config.toml
horizontal_flip = false
questions_per_image = 4
encoder_channel_attention = "se"
fusion_encoder_width = 192
fusion_encoder_norm_position = "pre"
fusion_encoder_qk_norm = false
fusion_encoder_connector = "linear"
steps = 4800
Rows from block 5 of the fusion encoder, named by matrix and row number. Rows with one number belong to one attention dimension. Each number is 128 + 32 x the weight over its row's rms, rounded and kept within 0 to 255. All counts start at 0. Numbers have three digits each. After the name is the row's rms in percent of the matrix's.
# v: attention query, key and value (stacked) (fusion_encoder.blocks.5.attn.qkv.weight, 576x192, the v third), inputs 64-127
# proj: attention output (fusion_encoder.blocks.5.attn.proj.weight, 192x192, transposed), outputs 64-127
v.64 107:149139096053048151048105097107123152100172131153118108102140135140113137139077153124092149108127154149109129109099086099154141110155107087089152120138142108127079157133136165214062116152086092
v.65 109:119070173153083177153097135113132076111109111164143147112097145066149114155136106143118085055164063086121051110121160106117097138110125137121132079086097155138169161113114174168144083046111156
v.66 093:156070098098174074154133133153111136142082166113142165168146128173115073181123099105162118113071115143105132125147117138138142119093110167129156150159194146132129106098155121058212159142114160
v.67 107:129094160128108133098123124044124155162087117120060128167095122146133136159115088103135117157110185122158147046147082136169149159096120098116156101107146168111138138115075148128163078058107121
v.68 096:104176208115126121103147087214063151131091140065146182120111145117150142106165130118108171113132102156111171129110118089113085122110122137148148118089144127149164157085103186125075098133126118
v.69 106:158180058181092112145117146155123181137135143122143107128087117190182119129142078097110163109181147156133147108111132169167069044160136142129126163147132104150150102175122152122177076182120106
v.70 092:114187214099107118107121087158145133136114151145171154180202126096127117131172190155113145110143111181075120146161110112146122155112130068130111166204064125138139090145090105136178169129109127
v.71 096:114120146079141109170144154129110148093102132102125162062065116078124170161062125087129110101131136142141154133130143138141120139118128190085122158104150124104139142198142166155166158096156097
v.72 100:142042062151103141122107130114138128153164141119131123152122170076122140155124078137136135129079069152142145138129126119122161160143092230159127074135133158140152091098170087131144076199094190
v.73 092:135155141133133188135104103131162154118123071119203112154150110147137121118138172127116147115117076147143173167119090171129177170133154098149103119118082094103111139122125123113142172123153155
v.74 099:161164044151180119094127147134129107128124116087138100159113101217144156184148128143069191075143083145175151096116049126139186133136088151123128118129093154111138148092109083093076117094114079
v.75 095:110199086117081147179088089138132119107124138193109155122173115108133119123052118225170091138126126091142096168147095134081122145139101071073165155166190107153120124121157133145123078114153135
v.76 095:148169195150082099164108153148102179139135112121168129139110154125168139147099165142168086144123139083120126146191152118079116121220091116171145137107131138085106112118128121113125157097141162
v.77 104:151166145104106054114037138135065113187118157187134131143133149155130122128115174123139095051133096151153149150112149104134087079182098137164075097130122181098131090133150180143132087093082156
v.78 101:160077101121084111117173130146139116152128121108151149162196148112163046057124143194130119135120146132099139112135113137091094148155143162143140087132139105134111113179134164101134096121123169
v.79 108:059057085186225170136123138162082150116154111085183144132100122098113128065154144128112131137151096143162157143102157152090158092167138153104167111068109088126097132124129111157145197165151161
v.80 100:120110124116131133158130139159136167067115143133082189108140086139089085150129091183127140093139123133081166173116073101059136122177174130137100110210185152108120079083066118085149165096099154
v.81 101:124111104124133139151155155118100177138109107159113138107156145128158122156134100068130103189145118123147131141123102108178131116126170161121123191122134150140157091126187056076135160076065129
v.82 105:139109202196120101119130144167095089092080178170115122131096164144112116198137133123160183094115122122108144099109117114097111141062165187142108146146118110138155096094133168135028129112155112
v.83 100:113141095102118141126132139159119157138170121101195140143101069142125154149138202172133091080126154150073075116120119093056103112134169138138153132147062105085173116160121132121149143106160076
v.84 101:131155195159121094154149085097079111109115144107124137078155086144158019167102105146143158120125109187131101120137156095097156148107183140165100131153152163155113101130141155135167090166157141
v.85 100:137230109177117166120177117118128165149116115055150150144134103101126089181148116184189151140118189097060121126077151106096098120150146157147156131107098165177166085072100101110104133132134162
v.86 097:128154060151125108160146102088062136100103133124158090163078148128189190055102127095179167086147097045140103126093126201082148151096149133119141083097108167177077068178149141093137098117102101
v.87 106:143133148141210103163112091124111165117069140147177146069154117138125148152123099132092116185149175155156147046144123120148129142172137184173156155124139123175145047198105133143147134122142063
v.88 096:058070117079124108140132095168133175133143162107125115133113146117171146130106148133114138100113142108105116100168172121123190158095166115070214159126167128125142173121095162094109051164174126
v.89 095:091139110171105189129088154120144062127035160134116152124076119173142139126084134128061099151177090104111144097145095133103149052127125111175114150159153161122175107140138150145119142123131140
v.90 102:114089091089145102118166176119158131135116105155074083145124139167089076109120139174146156112135143099068145135143131050156104171085101058099133017083117156123143125123150118149085106149125143
v.91 102:102159113132138132119113093183078127134098116122150077117184099165123088117139113167104156094128150124092135203104130139148161122120058122112083086110150198109115150120112190114140141098134130
v.92 100:108079162111108149051128090142134068156133096128104120122121145118127125139132133148170171186115071046060131098122131187115102128137106151138159073139107126136096119066075070150090170180122157
v.93 108:160188135176106148150108146112232154150062122170114110166145141135099145150128113080162145119090134133137133125106125090145123121121149160154054145077119158124125155106139175116090141109132128
v.94 104:161047133102130154150120128149091082119155174112148114134176151136126111146111164129180116181103140124093137080100175059157190155130101090116098064124124144099162148067071100140068140076091156
v.95 104:072122183090102100111108111135160205106155108128140110123131113160115123123113129185145146116169112157120186173133139118146107174133175127139121109139154112182131087125087073091166139118149111
v.96 108:118128113170128186112123168144109087108127102148182086136071126148071116052159103089111167153069165115081134129097175124111139108133120149129086135161109107122063171214100096123150138080148119
v.97 102:110151113172142188126123100128066146131160114107110160171069135105081114135177111085159151130111190163169123094091151147055169159075146084115160148085146132150134114144192154076138125144112130
v.98 102:123175190129100123154144164119165117121159099094125091141102182067106113119167152146047150116059130112154072122109078142101145122121131194146135167092176118136104151064097156132095149148132103
v.99 100:154069141167167111192141170080101158099140169092177142074175117151111160112098061143160107130156106134087117186129090158114102138060115080150164104165137122138114115119119105127098179090101132
v.100 096:108082082114093148161113084066187149131197128150163125073116077142183103164109116085146158140127109087087101130112101121149130115102112146107177133129130139159165099135144159118117141089145199
v.101 106:161115149119097094128138182105131131103084133072126129136173104124113170160116158145133148118173092091111095142168164091135123112136136099123166126047126187133117067154157130104155102160149117
v.102 091:124111164081170122085175193088132132088121153061149081130141100147150107154170111099174098138198153144166132167132155116148169122127095113165128067168037096098112021164094126156128134100106122
v.103 102:107170138125155118134170080115144103075082140119164112113153124114098142135115095101140112071109106169119153096116116143135112160118169120092152181173056154109098132180116110139098127158144113
v.104 104:174174149134121132148152165067142146160143128115164133123112052097080158091177074100067192124116108142132139125068071140139135094077090181117106143163147100121135097175086151175142149143124118
v.105 090:129142194140171105138120120127125149131114140136132151073114098178158070122095114174161132080180125097079137080144113108086153121136070123094102100132150056107072145115034132109084181161142100
v.106 098:109177134115120102176180072153080090129151080168145139120107093086148080179102142109137130125137154169141139144100076190145106129103128105139088074126085113144111167136082176134122110126110182
v.107 095:142131108138055133105151135096153137109159106122177124137109115110160074147110161132108051129172200140134146092156134147075201156151150092154141096112168096122130138091109104135182121017119149
v.108 103:131138188157115139119153141060096097182099137167168181168114120080119145096108191104154105135113134104129133150097121146107145159145139097151164079140129102122121104122151103163182118100164159
v.109 092:123103114109102107134150121094137094194162159207166145150113124130187097137090143118090127083169086160095165120067132108120106113142112095048127177125125161106138166129114162105108152061121145
v.110 114:108173164125134091072081114167153095068107156102107160147142139106120185073120129125089129150212085090136104119114147153193120126119165114111132133130179146139090133133138107143125118140123120
v.111 103:119128150163109050182155118135078135069102125129122127130107126099101120130112098154171153124156056185114105115171098166110136148096120143089090159136128144087138139161176152064131100121127093
v.112 109:080163137124108092106175163124153043087150152182074146161140139157166105084122089102129113099121085117139119107111138154132083147131107102088153165160112052061133079107132100187104085151118141
v.113 105:142134085104101116147086158194158090121175103148108134146201093169113090132114141075135141143081103163108102159050088099140099163204140067135072103141091192160086172124117142154120092136132143
v.114 094:116177097152153118117154138098100195152200071111107128153118114104142145085128166130127167171124178119163120148094123079072094126099133114175094093081164157125117126111175101148040157102129157
v.115 103:097181108142118073192129114105170111084170157113153138138142068093097129128105119141169124067107108156127127163095095176166143116075086117134111138121130086098166097113149140132128080111241155
v.116 108:099100166115133130151113086127125035078174055138100101092126141197123123121137110156115112147097129189088091162061091113092176141107063113081092081118101138147149104095158141166139150110109130
v.117 110:160102099158103108128148149186099118121058156161127104113165101146109156124159070144112062076197146108160178129126104223167166127109062157152164090093089109131134177136092098128064087111130133
v.118 094:163111144161139187120115130089124120067093068148103107111116156210149161117133144165107147144152146130097132158120143114134097136163111034108088121178095139182105106140055134099155094169137083
v.119 095:104105125095131081173148142155082109154167117138151160171115079109082092149144100097148135089109195165174105113079088077172103119108108044096134134112134125144099121144211101087139135171153154
v.120 091:103153150181148161165112123107173109152064157152143109133142108138069207100157135116135164154098128114144149154150124121157103069135164089174196146183123105153132114178131102101125129119169071
v.121 094:123134130153170117128122184138117200116144186158154114147115149139153110182148088131104161110103112151200114151131154061136092121145142127119108140117080103144142125113145121157072094088080137
v.122 102:147158098151129140107115100151136170127176121198128169105118150167127174160129154143091112089129155135149086146152159222107149115105114106150146187158167130141150136137052154121152127130087108
v.123 096:130148159116116103131107119139117188139125106125145137110096089146118085181090142099163096126099167121094177134180106085111058124139089102159118094122115042113139136127179129136147120190072176
v.124 097:120143181131069167173173120143124112167116169132145095159133073120086116169195107133094112112133166103160128122109095117151113136135157115100139148101080144160121128118142167102058142167109086
v.125 098:128144098114090123152132093131066150187135127000157082173019146139079170183110122102123102103146132128152171133110110102121151078151154189125094199100136192086117146127127097165115133157203106
v.126 111:061161139133150129126089127107162119117079164049134117103124075129128078044127170132086138104092132141204111192144102099147103076146117093125184135170130125161140162102179114088086134101121162
v.127 101:102100080100168189139120134154119132180093153115145122125080137119100128180158119138169063138127160147152115124160148146111134175115153148097239109191148135155116147153127115152125097111188132
v.128 106:101086162147119104157091179134181136136103141144107121093146124096150175136092134106119053157164103100125101052131116108172112068092135160144148134040097117110165130113135053107086123144141106
v.129 099:118125143124155184133155119141138087103133109098162152166126076099117110134106062113107040093110143122176144105154104188124173110145066126156105190120165133102136086104121083131112112126153121
v.130 096:099140199114089120164157099121101100143092148184168135090152120159214135085107138146100183124191152109153166130123164118165139173113103129102129129110184088114184147136194055096082117177078125
v.131 101:090114145138098144084170148107070123103157094135048169116118115140108095146072122106131159097117143079093088117151171114132135168106094088151154132179111151213062078148110167090179133192090087
v.132 104:146071132151145098156097049142155125086138174097132111180094143090171165179099123143092106116186105175165131141104125174151146165139093157132152102106147107195218092116182117133154165084139166
v.133 090:146143152156171172142119153134116133064067153141146074142124139115122119168159155134119134146178130133141105109152162090145126145146153113095117123071071195113151187129104100126076142177093151
v.134 100:125115164125142107163141163155118095146155165122138113143113122130183125141133116119119104112144078211152156079094170110112126147132165058069169197122145117104119185121148105163092088109136117
v.135 102:141139125154130104197156157038127063066162151097139143125161134135093124181100112073134152164193120134132161146143143125137119127123127137124197094106195127165206134138118112080133146124132143
v.136 096:153223108085132093088117060098095142092063093182172084149118132129104086107100102132128104135121178151087076154156118091124104110126116081144167091145126109170125123122154163118135095185116092
v.137 093:138084111148093062166066124081182111131159089145157178100117189121145169139120118202108091119127135146051088113146137128197132176079109134141085117164134109127123100165123107161159163164168154
v.138 101:159127145113081112107165110092102118133161154107131074073089096164094106152098135101127150096152109123156120153118141190100124159088131115157120156133087135078076073140138145102098176180125153
v.139 099:101104158161122124112122031163143123115148127124105142174082085146080247174123125194081129142122086128088149079162152164160098132059124129155130125158202165142084160147108154134145134142119151
v.140 105:113108092127109134161155113135167099165122138127125129128162101130151164168115063132089097119188150197179165108094184146098120136155127158155178112119139113178123097150186106146100098100146185
v.141 100:127102135142147120137092151130110133130100140143115170152168133124156088115134131125126121154145099061132156158089122142143108155080114139139137147073144094086118149179107090152153086114092148
v.142 095:143115118133134141180135145154158129103052097107133184111124122103099085180208107146139155143105142148140102077147131141130124127094126180125089137178167167113144151146103098115180152138087167
v.143 087:122090144093159185072145099099109133146109109069159142153090115057187193121131152162147123154123137117116100141126115105120115189118063107102152122101149137073114127101161126090126190137138142
v.144 098:129098135108129096124154170147064121142071106141074115110085132151150060110155105117067133133148142144198236134062123173182080150178115080164153132143154204158185213131167111126115134152119099
v.145 100:163100145144111154100144188127155151133130108095091113185148156120151147117156123169174148107134115144094149122145135207135098181111082148156122087161114118090128192145079128163102150075096166
v.146 097:169126163173099118160186113148115117067156108133181093064124161128144075110168172132088136114149189176194143087131132148126141131151108155148103141113132190112139154141119110075155110168123158
v.147 101:143124125160142157179146115144156149094136143063165090171068036121136141065147103124086144147128102119199104203170125074072116047087105187104133163124161171097085103141146117133160162155144160
v.148 101:161184131155152095161115100109000103190138153154114149119107089129110080117135094124158085074139159172144141085089101087120114171119187130111127112108160136107152176100122132187128150124104069
v.149 113:100093159109125171149085099171099160125080143156201179125128128120123119130127177145153159137133061085117135147130108105133161112177175123138076141135124085188114102100174113102121169069083076
v.150 107:108200143088084136143035120148065112132103179139114160108119126091083131131130094137142124138034110166117162138116144142148141142169128080171158125097113202122153126085151147067143148096087138
v.151 118:126100148141175093138191173139137119099118133126051171062194083121180066115151176156132079118098149077150172169082124173113163106081164141124081104156138085176095083136121144113071203122162104
v.152 100:193119203171082155131124144104084113157134103181167162127116119133130128132134087130187151153141152104145054173151134159130154147108103127140139155087192178120123115137130104105108182127105169
v.153 105:143141139136153176102086100148104111136145125136182163149109158088151170159137139132175124138101139135128088117140148183116149163160112126114128163145148129167122113162174177132157073105134129
v.154 091:081124107075105139170049088187185123132127131129153105134123111133150197156139125095130107114094097126168193137102072141179109154072103155135123141124132098146179177110147080105058104090072122
v.155 106:111120085183151137082137141052096153090120089138075124136085117127106192102099151160159182158150092139098055165152067119140132134099144143164120147158123166179117158150132134127175115148157138
v.156 093:165127071126144195156163153099182205173135147174112118106102113100174091108134140137219114124202107129041149135170150098085066173139170120142113128129110098086102116151093088165169172135157122
v.157 101:169097140114141141123135162082156128114109119070190124102151114118135134155167137145152190137101067201137091193134148142132169028171079152099167105133165091087097114108157172087057149136101093
v.158 116:158114141123130127131112148106145096149202124097124164192108154086142208113116103140153124153136119125196097134130141061155071138167106170122129097091072131146119132120155110098049157070142163
v.159 103:159096138095114145126167122127070108160109137200099136197102125147107137096110100164162117119120117142161070175107073107071138102195114146168121190116147145168062088073132153112144149083196070
v.160 094:138150133182110091139130117092087084195103152124117134137136151101111072108069110180173157139090093075225126174078142179084141183128129148066144138104109151113123069106115136145162178092119157
proj.64 104:129150125127085101120170140162079145117116152157132122157138181177185142104163141205094144158143072112065079072111153076106123121072091085085161122080115136098124134121101107089151149128122156
proj.65 107:181150046122184087118120163080093078116158204167119092113127118134103115142123094074136107149156186114138172119144150168129149160094134105223101090175096131125126135103111134169125153180126156
proj.66 098:033147223117080137130126127102136161073102087124118154140125137143150161081143177124171147131117130152163136148143150146160033078158100104175162109064140088108129185115170140105124132118101125
proj.67 102:110151183142117123118147140163097120149156125189119094069141109120133155106103062114116103133122158122083173172124164089133101158135117059109161106108110105089071079188168114071149195199111116
proj.68 094:149054070167164142127146112108114118128146119134177050149181146087097060222101108087137159099168111144185104133132113103129103133098096102146093140149114125099139175104104160211125106174179111
proj.69 112:153087089098116152098228118127146166114187074126109096168112188086175149087157149164106098155115137113134159121137107168155118174127151124102139151143122107140062117125150124089113160102086138
proj.70 089:122164110101151072108100140098162131093141107102099179111112113184145114065119095159131174131124137084134135060133134099170058163120172121139089113122168133174094126139116165118158114159120119
proj.71 096:121157116179091168069199098092112074151190094127083114124111148160131131150158134154181178087128092115099094163189128132105161135094167108077191141086121171132110136167117069116161148119151202
proj.72 100:110182164101138176164099116106109164141113104122114123133143107149072140118070165122131133182138216146119161186139111147165153077134167166180155146148097130156111133120145125124152158115159094
proj.73 098:096137192123151154089120118088131055173128101141164123103085122147115141144075147112124118138129163129118084131160137131049087170129071093157090113152149122086136134172161127116137128119123126
proj.74 103:140122201136098063121124168131155164096165137122107076128121160136165096154088164089143092150080184101112096193063183119125123147145078113170085082132183102145109137163152137100191149160054103
proj.75 093:170143195113203104096118202121135103130154111142117109109092133106120187090103114088073121161137080105178101132163146084167151130049109100147103134095094172138179104124163131101116136137138139
proj.76 091:145109169174143180105079117111113085167058175109086140086081140072132130108189109115109142171140044155139153180142101119125158120053122135133156192101097105099141128101112141120084079118176106
proj.77 110:134139119192151125163162114140170117109112084121051120100120161096119152068108138151146135104115115106107169118059081153086125148115156165211197154146124133173157151155113089128120168126135137
proj.78 093:107098154110116102109153169117144166189132115125073130102155127134128129092156118129111137168128080154079105113146132111144047194095112118093162128073143150089131115075055123188064084158116070
proj.79 118:167165136153077108149107109143141093118112148109137077189137165155140099151101115115187149087060106182182106122127086179123047121159170163153107115157174145116145134118119142134100025135143111
proj.80 102:179161215147126131140090127154147145158171133105106101107138145139126075097135166120122145132153132110196124123181150210121098145109082133063117131102091106147118147083111120140126128096161123
proj.81 096:092120124076082109168147109150139133151106086107140127179121118075093106175114072113118164094069112152148134133188135163141191142111113141130162103175110083102104127144079071156144115150147105
proj.82 098:157102068037111150167164105082087128118130136113099139145143157126131140111122161121109112120165104107157142107177089185170168143171097156203115148128151131134122138152103143119178070128137169
proj.83 091:161107101133111148103120103128175152168057158096200197142105123135125093097107125143159121165149117186126145117194145169161131212144104115115083109134152101122101116107163139142121138124154100
proj.84 092:112157117112126140178124109139101053109082164116134187129113153142129203070160089087111083170123107123145125102146124154098168075115135173100114116139084085150109140203103132079096191184100048
proj.85 094:136087092102108089107147171116176080153135122199126123084103138158127119115086196160055136134134116143145112091128101120109176106109139142101115138099145117144164118199126085166138136080103139
proj.86 095:111123097128067082148175141152185163091075135142136085085128111157058129172169136100104120128155145169087129200103104138161077161186146127149169156107168120106154111130114160114171127138120134
proj.87 102:122108124113119119147063143152081110111151096189122164112138156155077153049165116154157102152154143069154139161103147218131145081133097105102125130123148088078107201176144151159112076151119147
proj.88 102:154150131165133108135122146093092098116098135197167166147208132163124110138171124066116082165152127098178146107152107140121067052143171128158123122109089156103126109122133132058136158185169113
proj.89 097:094167056110179170162111082133078149126057101111201165185190089074062079042167124128140103145141081141132182085142081129173126191148120130113125101136090091116100133174144172100183100131099109
proj.90 094:177109171167123136084177162194137148156055165109114103116108138207148159099111127145116059101083096188163069111103156151103175106156096168080120129110143164132189131123087112084179104094183127
proj.91 104:105108170194134061158118119085189124172137147073113145065155118173127120146140124162127134119122130114169085038137131192097106126112075132126162151163086112105127107147096088114160160131134168
proj.92 094:142217113128100082157120132099146137104123169152060130155099053106155095162111136137176197097163185150148121130116106130090129110093083117056119175127130178153141107132121130132157124095201152
proj.93 123:147133105084134167146112125145131131102181151086160120133141135122129100132110144164110128138083128131163128187132069145102178150137089094161135125177108086110154145150120107134149114111063151
proj.94 102:093139083117144161150139124106187191151109157116187137131084132155095120089064096137140111098152062113140119148146068157105098163078088137098122161155135140129111079130091089143231108060134132
proj.95 105:150104134143132142152131183106069167204111130123138142187038128135149150195071098155089122144133183117150047126086078151185080104121146093087123124111155148181149137143147143081110125156167103
proj.96 111:138133177143192181104175095123127174175087098102066175180190139129144106130117137163122082192179158156112101129114089138128079114160107134119108107089152148079093088079130150144156176142118145
proj.97 109:168177184123082053143171167126161160140079152115077147058141056133143143140074124117055146123178130109154098117127153090146159172124153161138098140111168138131132085104135155159150139087098147
proj.98 103:105121058147101130108124113115060127133080123125083117178139134099124120075126093122176158115168163098098132142173193159127119140095144088101137097114162122134180161122092166198102127135095122
proj.99 096:131126172098165120133093104141187142143185102164131150173102127104099098130110159128123144155168160139163114101118153081145126161162171140085053157130118066141143120113105096059139211156091127
proj.100 096:154123170132135151047102125151134097083188137127159115140106149146090080141176136135143146093133062107117205111146137126054157156147152127138073131108169105120106135113135160151126150113083089
proj.101 099:188114040085149147177119115147195102140157125118101118114147157041082194179166118073095135167128127153081104103117090179099132178134052134178134111148118083099141123088137085121119079127153117
proj.102 095:167097184114123166089113057112202165110146152120114140150177134147144105135119133101091160122097091210116133161114145158139057159104180151073157093110218119120150117117143123152067146160097061
proj.103 107:175105147168143194192098109161115127083137102102141147104133114128148200108134140130118141237193125106101094143105114208117094095105124194128113157154106133084148144141116133124169136124146134
proj.104 104:195147067100156122114129151097087134136159090123094093139127100137097089124114166136154158071156147153135144193145149126133048099166100073217164062114120169133150110095101169080094149127078098
proj.105 098:129141098114151141071136145070125158123122129153152110171146203106165142072155111134148086085087165150128127138120151132141116166138171127130155076116092147132184130087122144156125134168187065
proj.106 106:144141182147091121094105138205122107093143126145173103081093120124142076091107178154104135164097085126183112105106160089184193184114122105151145178078164142097069154160129043174136154109118140
proj.107 094:074118191087131120113152162165148171137123167143094133192147119185151089125114168108108058075075085133123146115133181151167100137102131194043096081108107174048141116159105106109053170169174068
proj.108 101:117142147142110100111138210181153093134100129143160151165126077072134126128129152157110082090109174181083115092109140057185071155168070146060171171137129156121123090142130107067091130139133120
proj.109 082:129140187175159162203083135153162133140199178127097136114100147109111136122128136095110124141111146094136093101128152174146171116163123125180173151159122105144105096090115098119106139071110176
proj.110 104:111121049128146076122126108125152113159069129047127174113114097104116126132150155070153132131147150165148189144129077209132143138173104118152140106154158085128135150152060124145159127121122123
proj.111 099:115109091100188088151100193120151110072147070135193171076080143143132172054107126096110183145128185117101198146142119143176112155168156169094094078159130119079182176110116143175132157082154152
proj.112 112:144073155144115151147171176174118129146087106083175112097098087133179117114140142127125140078102142123126103097131137104110135125126169129138149035138096202099107193150127118103182152149164135
proj.113 107:127123164149178137171163120122128169149101101131087131143086148109124100164114137157140109188165112103062129146105114105101169152111074176143141170068131110082199121104151128177116180116135109
proj.114 094:134134097191159156161115102164120081109116151105166156171125207124152147169155122164138091148098103142101119121162129181103196107166094167158110142085115114093145110129121175066166078159119114
proj.115 105:119104167130139104112185139181119149173100077144101091110140056126151142172130138138214113107088094148168140158094188154123098092095115132153131088099082149175105120154117076153119161155084124
proj.116 101:091122113154170148126127172159114176121129179068124071076108106173101152096071144130123106151173118123118096117118204149111091082140190129162142147133114153114085104132081054092098171129126101
proj.117 112:131130112081171112141102090110136188171224097113097124093067167112138116183140178079172124170095146112130093179151153132080110105157145138131117112136135127148156109153121136112100140189153099
proj.118 090:058149190137118145155129148151137097081134183087090156167121144142195072119154144155072162191154172160126067134073125088125136087162118167155110156071113123093087116151140111133113190110134126
proj.119 088:144149091127123144106178171171153094099131090144145076079146026125171188122094138087138119095155026064135123184093150141154130066142084132137136124137107140114146146088096080142164128082121132
proj.120 085:135174131117137144113162138127083146134200130119112125132138161084175112078135177144139138148141158198169111134143130116153091139105088155093130132054116111135146115149164138169112117133119065
proj.121 093:106127139174145132171107149120144076078074105147144098152144136136189162102114151120167116152097138088162046136131151093096128115074068087112122059087176172134074120109105132111163111093152155
proj.122 107:132142126140129096182133125167130110203129149149099122123136138036174164147120056167069120180128084129163123127102116074106114068177119151149094123056172174108131138122165138135094151124152155
proj.123 096:167089121110171160126155155106190119089118069158097092136099138078158077122175136143106155138163135152152086115133128102139191119084131136099127152033155159138128159137057104134141153076154127
proj.124 105:113124130110211152105131100086126138051146078105130148196129136144164095109084156152119138189111138067076083160144153121131118114100126140176070157129086098134079105111113120137111191102134141
proj.125 102:075071115082179149133105147153088123124131111191171158175159124122110131079142122134141155142127117104148166079161142121127113166106142109121136097186133043110117151096182196108169087126087111
proj.126 107:169080117090140062083140129130144126134162056106177164136119168152116107195113100134190123154034167127060115102126144103155149185122078125137115095095127116072081168159111099110136127173156109
proj.127 110:155161127135097090109145138152117150128136170099144150150169127129094157113113167076127200143178094121170149135139099131124105106111120115155123150164123105102120145161141132108116118117110083
proj.128 109:205120093148122083137108085099146141124095169107107202172106118147133154177116170105112094095155201072147155111096126150156130163135158163148127164186116126151093168144146135099144191111142158
proj.129 101:144136173113165069158061070118097190130100184227097153052097129142148093135086149094166141165113105100121152169112129136081061171101127141099122043109085124137125145126130128175127083086126129
proj.130 093:115154155182101144107210093170070141109159134074109050124100104103071094143151149144134082145125136123159105072143082144085108077116127097085104132123120162153125108123084128164125112079161117
proj.131 109:093108067125163145093138164135190137160166105132183097130136131174169177152201124177069082136113160203163159154173087081095078113079198108124139175119114096107157131082068121114140138169103156
proj.132 101:146161151149198108147106109080102091163165128102095161079119135078129085178120162106189103063123126054146163164154172123103177176104070083152130097151152114127114149173125123151096137090128127
proj.133 092:116072112089108148141187140124160108176112133120155168094189137131150178030101154124191088144117118115145146088133108153139101048161100160107133149169176119120142151148161085091186115065182108
proj.134 103:120117129157120142135089157119126142103063114083150145163134142108089120097089160175142063151084137133119092107114068125126129055128129162152073167136154152202126119042164170111177167069147108
proj.135 097:140191067135140139148111134149144179108175118162061132097120144072126095110101105175198161119141131061180102163140149167081166146152166105181095156135145120075116096151104115164105135147096074
proj.136 104:102048219118120120067146232150152140109159149116113112093147122164123140132137173137148092103104072161130164118104132130101164145113101120095103089146055168061162179152147129111156141140209156
proj.137 096:128201110090157152094135102154109149131093134045123115143099160107134103129115131027091176144153123114160195124104117154153171156156092166153135120079191153139145136136123185170119137096077134
proj.138 112:096136093173184165120119071129146095120124116145119160159158126088192166119161117127113088114084156147107103118156115094108118136211181146101151126104149164103146179107110146144099145127106113
proj.139 100:109142078129125072110177155109133108173099136087162113131140141131135077073133108138137144106121131163171096108098086049096098083195111120081126139158103137159088112146133164156163094160087127
proj.140 106:166116147149161131099081128114147203061128131111134136108057124109101079089139157113205107178066086101110106176161083173073132186142085112170108128130110135164166141126126127143073176137146066
proj.141 106:141179104097130096204121121153164136143097171119134108180117117095086159146119091136105138114128147129193173106151172106139135067185175147158129133163160186094117115138127129110085101167073112
proj.142 093:156094070157144148141122144074171107124123132131114030174117096167146148099149214076060096091112157099132101155103119157113097106151143160153133144090184075133108139136150153094056081147180105
proj.143 087:205155154155137136128142107108070131110134094199090152131139133118112060063127112056128116073206150124154136127108125115118143131163145135143083094104145108131138169160121062170072097096174198
proj.144 098:088150148147133162145152098091112137129085168142137116097199173169142097134085113086147146182102121112127107074147127077159122120152079170137117111106133083067158094135063130156129184153142096
proj.145 101:061179176151120121139132147129159153146092094173153149145123119151065104179106150124133125104074122086099132158173152079131102105130106096165134128080149143148117141193134140113132107197161100
proj.146 094:065139096057162114128150125141101110105094136103078136148194193094102096075145127125134113153174081080097124082129156136177101075127153162108172110126147119126133159118164089166172111098093141
proj.147 100:079070138114109088085151126113096125151159103095141154124131171132172110122143134110071176147147176167087139078125130186096199161128117172139125102140149175112119137110081073135136142153160139
proj.148 107:160116194169126171111131104159152107120147073154104146122157079102120158131120158108118135180147106085163200209141148115199124177095078147113093133138108146182133082090079125104105109098148127
proj.149 114:126108097139133124101132164167063087163139095103070085140110105138109152142129065080212123140116134167161172118164118116111100177135093078082114091154128204083144116174098137156154101158122097
proj.150 111:167113076154194170097156127093157162142132105063121157137165172089133123110132160068109120141181172120095134171118109152135148060143118175121113077191157133157118128153101111106085146174157107
proj.151 112:177140126125119140115123063155130104167131153123181084187115144149161107190121123105086134215116141144123174114155195066155051156139085129119147145080140086096103192130055115165125102099108109
proj.152 100:104070116097171134102123134094179150090108054113139091123151090112113122154174178097127111109145125140100127149109138128192166155120070123141068171084081152105197125157174150156150089103075046
proj.153 106:120122122145130096106142131156105122157109183099113128175127129175134085133114091071116149109162101194159163137090113093124139112096163118144156104141141169137105150189112101174098135164151098
proj.154 095:134168168167168151151199115141051208135136107110097078126095080096067067110095096056149165159055112082112139132138126103129142153126185086069162154138147185128121130124086121156157160125123087
proj.155 102:137129114101125099130128117129156061100119104139090125125114180085173113061154119132099165125156161201178113086148170133151134118118088146156112072057161127110171138151085167158128091220101130
proj.156 093:162123125153138140107091179100128131075099108102115146093119160120109080175112100105140144154082145148159113109165157191186127100133128151166124153081135132186181131160117119108146128139175062
proj.157 110:178121134053201142107096090109159112151148082115111188217087106107076170138099147124108106103118089120170176085161154148093096135123102163141043084123087157163102128159116131121135135125075134
proj.158 115:105122119172107132146148116105140169125145099135091151056064085119158107150109144080106151130140127082105108153095127162139226142097130120120113154167156115173080160153063144148182140130100119
proj.159 104:149160175115127127120118124113093094122127122110101137117157184138094105105122121121047121132110100177163155102135136160153125116098089126173120107163099076143138104166127160149123087181090196
proj.160 093:164076145096121122157121099156136083134141090158155093106060117120184094112167119085152184155161136167089197125213132148127103100110129118112097111085105168145138099144149149161127110110155145